{
  "model": "image classifier",
  "image_size": 32,
  "targets": ["gadget"],
  "norm": "batchnorm",
  "kernel_size": 3,
  "widths": [64, 128, 256],
  "optimizer": "adamw",
  "lr_schedule": "cosine_restarts",
  "weight_decay": 0.02
}
Rows from block 3 of a small image classifier, named by matrix and row number. Rows with one number belong to one channel. Each number is 128 + 24 x the weight over its row's rms, rounded and kept within 0 to 255. All counts start at 0. After the name is the row's rms in percent of the matrix's.
After each channel's rows are labels from the 100 images, of 14848, where the channel reaches its highest value: "strongest on" is what is common among them. Only what is clearly more common there than usual is listed. The data: renderings of 100 made-up gadgets, each built of a few solids, in any pose. In brackets: how many of the 100.
# convs0: first 3x3 conv (model.blocks.3.convs.0.weight, 128x128x3x3, each kernel summed), inputs 0-63
# convs1: second 3x3 conv (model.blocks.3.convs.1.weight, 128x128x3x3, transposed, each kernel summed), outputs 0-63

convs0.49 102 [114 156 134 120 114 129 144 132 128  86  93  56  96 129 113  99 131 101 142  90 124 133 139 152 108 143 130  95 151 148 103 117 128 116 122  86 123 157 142 128 114 114  89  88 116 130 101 112 150 133 129  75  90 139 139 144 114 118  90 135 120 114  87 108]
convs1.49 107 [104 107 133 130 132 139  72 138 153 148 117 136 130 129 141 144 110 121 101 118 114 103 128 134  90 131 148 142 106  84 111 139 146 108 111 168  64  94 138 109 127 127 151 149 130 139 123 133 131 131 108 150  50 104 169 213 116 169 132 130 113  85 122 165]
strongest on: has a cone (69); has a cube (60)

convs0.112 098 [143 130 177 142 145 140 200 133 147 138 115 146 139 166  83 171 174 129 100 164 116 135 165  93 186  98 147 120 102 156 123 104 170 134 159 127 115 130 160 130  96 151 173 146 147 101 156 127 135 125 152 142 159 134 148 118 101 155 126 147 147 158 114 156]
convs1.112 105 [123 141 112  79 115 101 128 114 149 150 110 136 146 133 124 110 158 123  84 159 126 126  93 126 147 120  58 132 117  76 138  95  72 137  93 104 127  98 105 145  92  81 160 103  97 121 125 138 115 112  56 103 125 118 108 104 113 115 147 116  99 111  90 149]
strongest on: has a sphere (51)

convs0.109 091 [126 121 134 116 124 138 109 154 155 111 146  94 111 120 150 128 158 144 138 149 119 176 115 134 114 136 125 139 117  89  93 108 108 141 118 112 125 129 126 115 124 105 149 174  90 154  90 138 117 110 115  56 144  99 120 114 162 107 100 103 118 121  97 150]
convs1.109 105 [117 136 131 105  90 102 139 123 160  72 138 114 124 144 123  83 113 128 119 105 141 122 102 108 130 121  98 122 120 123 131 153 131 127 111  79 161 148 114 174 134 114 117 145 108  84 153 118 109 135 105 122 109 122  94  52 134 112 134 140 136 121 140  90]
strongest on: metallic (72); has a sphere (65)

convs0.80 135 [126  94  91 103 129  83 145  66  84 119 134 136 128  45 117  79  94 124 142 137 116 121 115 137 125 121 160 161 121  90 121 149 139 117 110 127  90 155 122  95 114 119 123 118 122 104  83 118 109 103  65 139 143 142 130 167 111 124 113 138 124 138 111 115]
convs1.80 102 [119 104 117 114 166 134 136 103  90 101 116 126 131  73 132 104 145 122 132 125 105 145 103 141  85 123 179 122 166  94 127 124 105 118 106 148 108 118 151 129 161 105 102 133 139  97 116 118 154 120 111 142 150 116  82  83  98 163 133 114 138 156 142  94]
strongest on: metallic (87); has a sphere (71)

convs0.12 109 [123 129 128 113  99 113 129  63 151 116 129 135 149  81 129  78 139 124  93 148 104  95 114 119 156 149 141 146  94 115 137 162 108 133 129 100 131 155 141 142  91 103 116  89 126 143 147  78 126 134  89 154 163 119 131 172 110 118 111 133 153 111  99 121]
convs1.12 099 [ 87 102  81 114 123 110 144 119 165 174 130 125 146 127 121 102 158 121 117 146 143 122  65 137 119 157 109 140 140  94 122 116 125 132 105 131 141  90 129 125  95  96 120 133 132 108 110 119 103 133 107 115 147 137  70  77 134 165 142 129 109 121 123 108]
strongest on: has a sphere (75)

convs0.63 101 [107  94 139  74  99 156 129 112 102 128 100 151 131  94  82 116 122 113  96 113 128 119  75 143 126 147 118  94 140  84 105 165 115 128 132 119  84 140 121 117 122 119 158 106 134 109  97  91 163 167  80 120 122 161 112 127 135 150 132 149 138 147  83 119]
convs1.63 102 [127 153 107 118 181 129 116 140 121 131 103 113 172 117  95 117 138 121 148 161 129 109  90 136 126 141 154 139  80  91 150  89 139 150  90 105 119 121 165 145 158  67 138 137 141  91 106 146  70 134 131 172 146 135 111 111 106 141 134 108 114 101 103 139]
strongest on: has a sphere (58)

convs0.73 101 [123 127 126 122  61  87 127 130 104 140 130  93 128  69 105  54 151 148 122 119 110 131 150 110 129 128 141 178 131 102 121 129 140 140  96 145 105 181 104 135 112  95 169 112 108 144 120 113 133 122 126 115  90 110 124 155  78 148 105 120 132 137 108 144]
convs1.73 092 [ 84 105  88  94 110 123 160 125 132 100 126 151 132 136 150 122 171 146  92  93 131 100 118 125 108 132 155 134 107 142  95 161 116 102 130 143 157  92 141  88 134 122 111 117 150 126 119 117  84 107 121 144 129 121 103  85 130 153 124  60 140 100 155 134]
strongest on: has a sphere (97); metallic (97)

convs0.40 080 [134 131 111  55  95 138 134 109 111 135 115 129 117 116 121  95 105 137 126  89  92 108 102 125 140 146 118 131 149  72 143 148 125 118 103 149 152  85 167 124 126 131 126 145 132 124 123 112 129 130 126 104 120 132 126 116 147 109 142 128  97 111 133 144]
convs1.40 096 [ 93 116 110 160 132 108 114 103 108 110 113  50 153  87 116 125 123 148 132 132 134 124 126 127 113 121 110  49 124  69 130 171 132 123 120 130 162 105 123 109  99 117 144 187 115  84 120 151 127 134 116 140  96 105 108 120 139 112 138 109 127  94 145 101]
strongest on: has a torus (88)

convs0.42 093 [107 108 103 124 148 119 109 103 146 139 108 160 126 114 112  87 158 148 144 130 121  97 148 125 146 159 122 142  48 129 154 129  74 144 133 134 110 116  80 112 159 106 144 129 123  76 125 116 127 131 100 138 143 110 148 109 100 119  87 131 164 123  93 144]
convs1.42 090 [ 99 127  69 128 115 107 106 122 154 160  78 121 101 106 175 121 122 121 188  89 158 146 114 110 132 168 144 117 190 102  94 129 115 136  93  95 123 134 135 126 127 124  95  94  87 104  97 129 129  81 127 115 136 141 120  96 153 146  99 129 132  84 122 119]
strongest on: has a sphere (63)

convs0.14 089 [144 101 126 116 129 136 101 129 145 108 126 124  92 140 147 119 123  92 150 110 137 136 119 133 150 102 120 123 126 103 148 110  94  82  91 114 124 156 132 119 131  99 123 140 129 116 127 159 134 142 125  82 130 114 153 105 158 126  99 107 133 143 115 186]
convs1.14 086 [ 47 151 168 132 129  78 155 126 113 142 155 120 110 109 140 145 114 153 124 171 144 120 120 151 161 128 114 134 106 153 136 158 134  80 125 106 133 122 121 113 129 129 119  97 159 100 126 121 147  69  77 150 103 129 105 135 142 129 145 153 155 138 134 117]
strongest on: has a torus (89)

convs0.9 150 [107 145  93 122 122 145  66 107 139  93 126 141 120 140 114 147 127  34 114 152 131  70 138 121 130 128  84 113  86 115 153 130 121  79 134 110 109 123 115 148 136  94 101  63 106 134 112 145 136 127 135 136 110 110 128 116 131 124 148 131 151  90 138 131]
convs1.9 110 [ 76 130 125 106 121 114 137 135 144 162  90 178 116 140 147 120 115 157 138 119 119 135 102 128 108 154 126 142 158  94 107 117 151 127  90 138 151 163 125 134 126 137  63 159 119  96 139 115 104 102 118 129 126 133  92 104  84 140 146 152 141 120 133 156]
strongest on: has a disc (66)

convs0.48 084 [ 97 177  89 117 133 123  63 136 130 106 156 115 135 146 124  82 114  97 106 109 144 110 109 128 146  81 128 118 145 129 104  96 111 118 138 126 114 126 139 145  85 124 137 123 118 123 137 116 147 110 127 101 159 122 172  88 159 119 176 103 129 113 106 143]
convs1.48 110 [100 109  91 134 130 105 100  86 114 136 134 130 142 141 149 182 110 128 117 120 117 118 106 146 155 130 118 135  83 111 121 107 125 123 112 184  97 115 129 113  91 153 108 201 131 130 131  87 142 158  77 136  76 145  99 168 158 142 139 154 134 144 161 115]
strongest on: has a torus (90)

convs0.65 082 [135 112 131  56 115  85 167 122 144 110 108 134 101 105 140 137  85 135  86 133 132 110 144 102 134 132 107  77 122  99 131 106 117 136 123 108  97  86 125  88 147  91 114 130 109 148 150 114 146 127 132 114 142 124 115 112 127 116 123 141 110  92 131 118]
convs1.65 099 [102 120 156 121 126 112 130 164 106  80  95 115 104 123 111 103 131 140 131 122 103 137 107 132 100 130  96 121 122 121 155 143 122 128 111  73 159 105 154 106 136 102  79 109 150 113  89 124 138 128 135 112  97 129 106  88  78 164 101 144 155 105 144  86]
strongest on: has a capsule (81)

convs0.37 102 [112 108  99 108 116 108 125 107 125 127  94  92 132  97 139 112 122 165 161 136 134 147  81 149 113 149 133 161 160 118  82 136 125 150  75 120 148 176 138 103 131 132 134 116 107 109 151 117 151  96 105 106 132 108 129 105 143 134 131  70 116 148 143  90]
convs1.37 096 [ 76 141 106 105 111 140 132 119 138 116  90 165 116 130 135 155 103 105 102  78 118  95 125 108  94 130 123 136 123 149 132  79 162  94  96 150 128 115 159 159 146 122  94 141 122 111 108 110  93  75 114 143 131 129 129 132 126 144 109 147 135 129 134 132]
strongest on: has a disc (66)

convs0.59 111 [119  90 109 140 106 120 106  39 155  96  74 148 146 108 107 111 150 154 123 124 163  88 121 156 151 176 141 116 126 120 116 118  99 145 129 126 139 174 133 125 127 119  81  91 138 127 119 137 128 137 104 186 120 127 136 151 105 131 118 125 148 130 114 120]
convs1.59 098 [142 111 111 114 137 177 110 116 149 112  99 125 107 169 114  95 151 147 162 129 132 113 108 104 105 147 137  89 169 110 105 110 122 116 108 115  90 136 133 120 143 136 116 174 131  60 154 130 120 163  80 142 135 128 139 106 128 168 125 112 120 141 144 147]
strongest on: has a sphere (97); metallic (66)

convs0.70 081 [126 112 123 111 140 102  92 158 152  91 123 128  95 114 116 123 147 138 168 109 105 137 136 132 107 133 142 134 110 104 100 113 147 168 117 152 121  74 125 109 117 116 139 123  70 129 143 163  99 108 127  68 126 118  97 119  85 106  96 162 122  99 123 116]
convs1.70 099 [115 103  86 127 109 129 124 153 148 121 108 135 117 132 140 128 145 105 119  76 151 100 104 107 142  45 135 142 105 128 176 128 125 142 112 106 135 122 115 143 137 125 130  79 161 120 107  82  89 109 117 124 148 158 106 100 139 117 122 116 156 107 153  87]
strongest on: has a capsule (79)

convs0.2 076 [108 133 118 128 107 153 140 103 151 115  82 152 128 132 127 141 109  75 109  83  80 183 102 130 115 124 109 126 112 119 121 148 134 121 118 121 107 112 128 132 103 117 114 128 145 107 118 106 114 157 103  74 102 106 120 162 120 132  97 134 125  79 135 123]
convs1.2 104 [110 123 108 161 131 134 130 142  89 114 116  84 142 112 128 107 153 128 132 127 128 121 101 129 147 140 130 131 129 110 142 173 127 129  74 119 166  98 165 102 165  90 123 168 151 134 126 132 101 124 109 166 128 110 130 150 152 145 149 131 126  75 144 104]
strongest on: has a torus (67)

convs0.26 076 [ 95 115 110 132 125 110 134 108 110  83 137 116  80 145 133 128  93 129 109  93 126  93  82 127 149 118 125 129 129 131 121 111 133 119 126 158 124 121 160 127 145 135 142 113 117 167 184 145 140  91 147 107 126 133 142 148 154 101  67 125 115 139 143 145]
convs1.26 130 [120  90 119 120 115 109 127 107 145 107 121 125 161 100 136 127 155 125 123 146 128 129 145  93 131 149  89 127 107 110 121 137 103 128 137  86 121 136 141 114 102 131 148 165 134 155  97 109 154 137 131 119  96 151 100 122 124  14 117 114 125 143 131 110]
strongest on: has a torus (95)

convs0.36 103 [ 97 142 134 110 104 144 149  97 103  74 147  93 138  91 120 110 147 118  88  97  97  92 156 137 130 114 157  92 127 121 151 130  89 126  98 120 136 129 129 160 134  84 101  69 163 148 114 116 149 137 148 135 129 110 160 124  58 132 103 142 150  60 150 116]
convs1.36 096 [110 114 124 134  92 118 101 104 136 144 135 118 110 115 184 119 123 132 110 160 136 128 133 149 110 165 132 132 149 161 137  99  89  76 137 129 138 103 138  95 129  99  76 107 128 163 105 137 103 112 120 109 113  99 123 106  95 128 110 143 137 118 132  81]
strongest on: has a torus (66)

convs0.51 116 [132 104 133 111  89 147 128 123 129 114 125 128 118 131  69 100 131 106 105 102 139 117 128 122 151  92 130  84 155 152 101  90 108 134 133 130  89 104 144 116 104  99 110  95 128 111 134 107 135 154 133 118  76 136 155 141 120 133 115 108 111 102 115  89]
convs1.51 109 [ 86 143 124 137 136 145 138 157 153 128 157 102 138 143 130 143 106 117 108 121 114 111 138 127 108 121 134 134 135 136 146 125 151 115 131 194  51  88 128 117 173 141 125 166 154 138 164 151 121 130 111 136  39 109 143 178 107 184 169 129  75  97 129 121]
strongest on: has a cone (73)

convs0.46 090 [116 118 114 143  58 145 144  89 105 128 147 104 125 123 117 118 132 162 143 137 126  77 114 115 156 159 155 106 141 132 102 134 107 129 136 105 104 148 125 141 110 118 165 109 107 158 132  68 110 107  80 154 117 119 153 179  92 117  96 139 145 115 113  84]
convs1.46 087 [103 118  76 135 114 132 154 146 152 136 113  72 132 152 102 120 168 117  99  96 125 137 119  98 123 135 114 151 144 119 119 142 103 133  90 129 169 138 127 129  53 127 134 150 128  95 140 148  93 141  93 135 149 121 111 118 137 149 121 126 115 103 113 124]
strongest on: has a sphere (59)

convs0.44 088 [ 78  92 125  88 128 122 122 117 149  81  85 132  87 125  93 119 145  77 145 136 125  85  94 118 116 111 117  97  84  86 116 118 110 127 160 109 118  94 140 120 124  91 107  84 101 117  86 122 116  78 127 160  96 128 120  99 115 124 130 123 131 111 111 128]
convs1.44 097 [ 89 112 148  84 120 140 141 141  94 171 107 144  98 118 133 134 139 146 157 101 143  65  82 115  99 125 125  70 147 101 143 134 138 116 140 126 155 107 121 121 174 147 116 122 129  69 135 109 156  87 107 119 161 125 126 103 106 132 168 125 136  83 144  98]
strongest on: has a sphere (52)

convs0.58 108 [114  91  96 138 124 149  76  80 125 123 171  92 126  84 110 146 138 124 139  90 106 110 117 143 127 127 112 140 145  98 116 120 115 123 103 149 142 142  83  91 128 102 137 123  79 131  94 118 108 103 108 121 118 132 109 136 135 116 119 134 142 141 123 115]
convs1.58 096 [158 114 121 129 145 119 140 126 128  53 122 131 143 133 119 141 119 110 115  84  82 100 113 118 102  97 139 130 155 139 104  99 126 138 119 111 107 111 157 165 159 122  88 165 121  98  99 129  87 146 148 163 118 107 112  96 151  70 115 124  95 133 136 107]
strongest on: has a torus (72)

convs0.22 089 [111 140 110 104 111 168 118 110 111 124 113 121  92  94 115 151 113  88  91 114 102 104 121 131 141 140 101 108 150  98 146 128  96 119 102 128 100  81 114 152 126 149 139  79  99 148 116 123 123 127 120 104 141 128 121  94 113 125 132 131 118 128 132 142]
convs1.22 081 [ 86 138 127 109 104 105 117 103 169 164 134  95 151 114 132 168 133 172 126  96 123 150 118 150 140 137 147 146 132 103 117 124 134 110 122 150  87 147 125 153 181 119 126 128 142 114 142 110  96  80  98  79 106 106 137 162 146 152 100 130  87 168  89 122]
strongest on: has a torus (62)

convs0.17 118 [131 102 110 157 108 130  98 148 123 137 110 117 131 104 106  85 133 130 124 100 141 117 122 138 128 156 132 123 119 121  67 130 144 135 125 127 114 130 112 101 100 111 139 131 116 132 141  85 145 155 113  86  72 113 106 129 113 123 113  83 136 121 130  88]
convs1.17 098 [ 73 144 145  90 124 124 125  97 132 131 126 146 164  92  83 104 122 136 145 151  89 133  87 145 130 134 130 141 146  96 103 164 168 142  95 115 123 147 142 144 125 138 121 174 142  58 129 162 117 141  91 106 115 151 105 136 118 175 130 109 114 146 114 141]
strongest on: has a torus (77)

convs0.98 086 [ 97  47  90 147 120 163 120 130 153 121  94 119 100 134 114 120 130  94 140  94 107  95  87 120 152 131  95 106 124 116 159 104 119 132 132 114 132 136 132 114 110 108 138 133 116 140 137  51 153 149  76  85 102 131 102 135 151 127  79 127 130 141 129 120]
convs1.98 095 [115 134 129 129 164  96 141 130 148 117 141 118 117 115 148 135 118 138 100 164  95 132 128 116 114 156 113 133 141 125 122 109 121 106 123  97 185 103 122 124 133 100 132 115 142 126 118 130 111 123 139 120 120 112  44 129 134  33 155 137 112 104 120 103]
strongest on: has a torus (96)

convs0.75 092 [127  73 151 127  60 108  84 129 112  99 159 107 115  94 134  93 114  89  85 152 103 139 134  94 104 126 137 133 107 149 103 131 125 144  77 124 122 137 129 105 130  88 154 118  99  76 129 133 110 121  87 125 122 120  93 130 110 127 122 113 126 149  93 102]
convs1.75 092 [135 143 140 145 121 105 118 153 149 152 142  68 118 127  96 134 112 161 127 120  96 150  90 153  92 108 137 181 108 106  94 128 107 122  93 123 137 122 164 162  82  82 106 118 118 133 138 110 102 121 106 106 145 117  80 126 149 141 113 115  83 139 116 143]
strongest on: has a sphere (65)

convs0.15 127 [136 148 159  68 129 147 109 124 123 125 128 109 137  85 134 110 123 137 128 120 116 129 127 113 133 136 133  72 131  75 127 158 113 136  86  82 118 159 177  95 134 115 109 113 148 138  96 144 122 111 131 170 168  76 150 108 111 111 121 132 129 151 116 143]
convs1.15 103 [ 91 145  74 139 127 127 138 123 143 131 109 125 107 144 116 136 114 122 120 143 127 125 100  95  96 148 119 105 138 122 156 105 120 133 116 133 128 112 139  79 126  99  85 136  79 126 119 140 108  50 170 119 118  97 136 117  98 100 163 150 125 117  95 157]
strongest on: has a disc (68)

convs0.82 112 [ 91 110 108  72  99 124 109 102  92 127 105 144  97 116  95 145 152 149 135 137 131  66 126  98 140 125 138  74 105 113 120  98 153 137 157 127 132 119 131 108 125  66 123 129 138 135 116 134 122 108 120 172 122 165  98 118 125 148  71 128 131 138 129 127]
convs1.82 103 [107 153 180 110 111 136 138 134 117 124 112 161 129 114 150 113 103 124 130 127 121 131 122 105 102 129 120 112 158 101 137 110 105 129 109  67 122 125 127 141 141 128 119 121 128  81 130 117 137 107 134 152 164 113 109  48  80 108 133 102 142  85 139 124]
strongest on: has a sphere (70)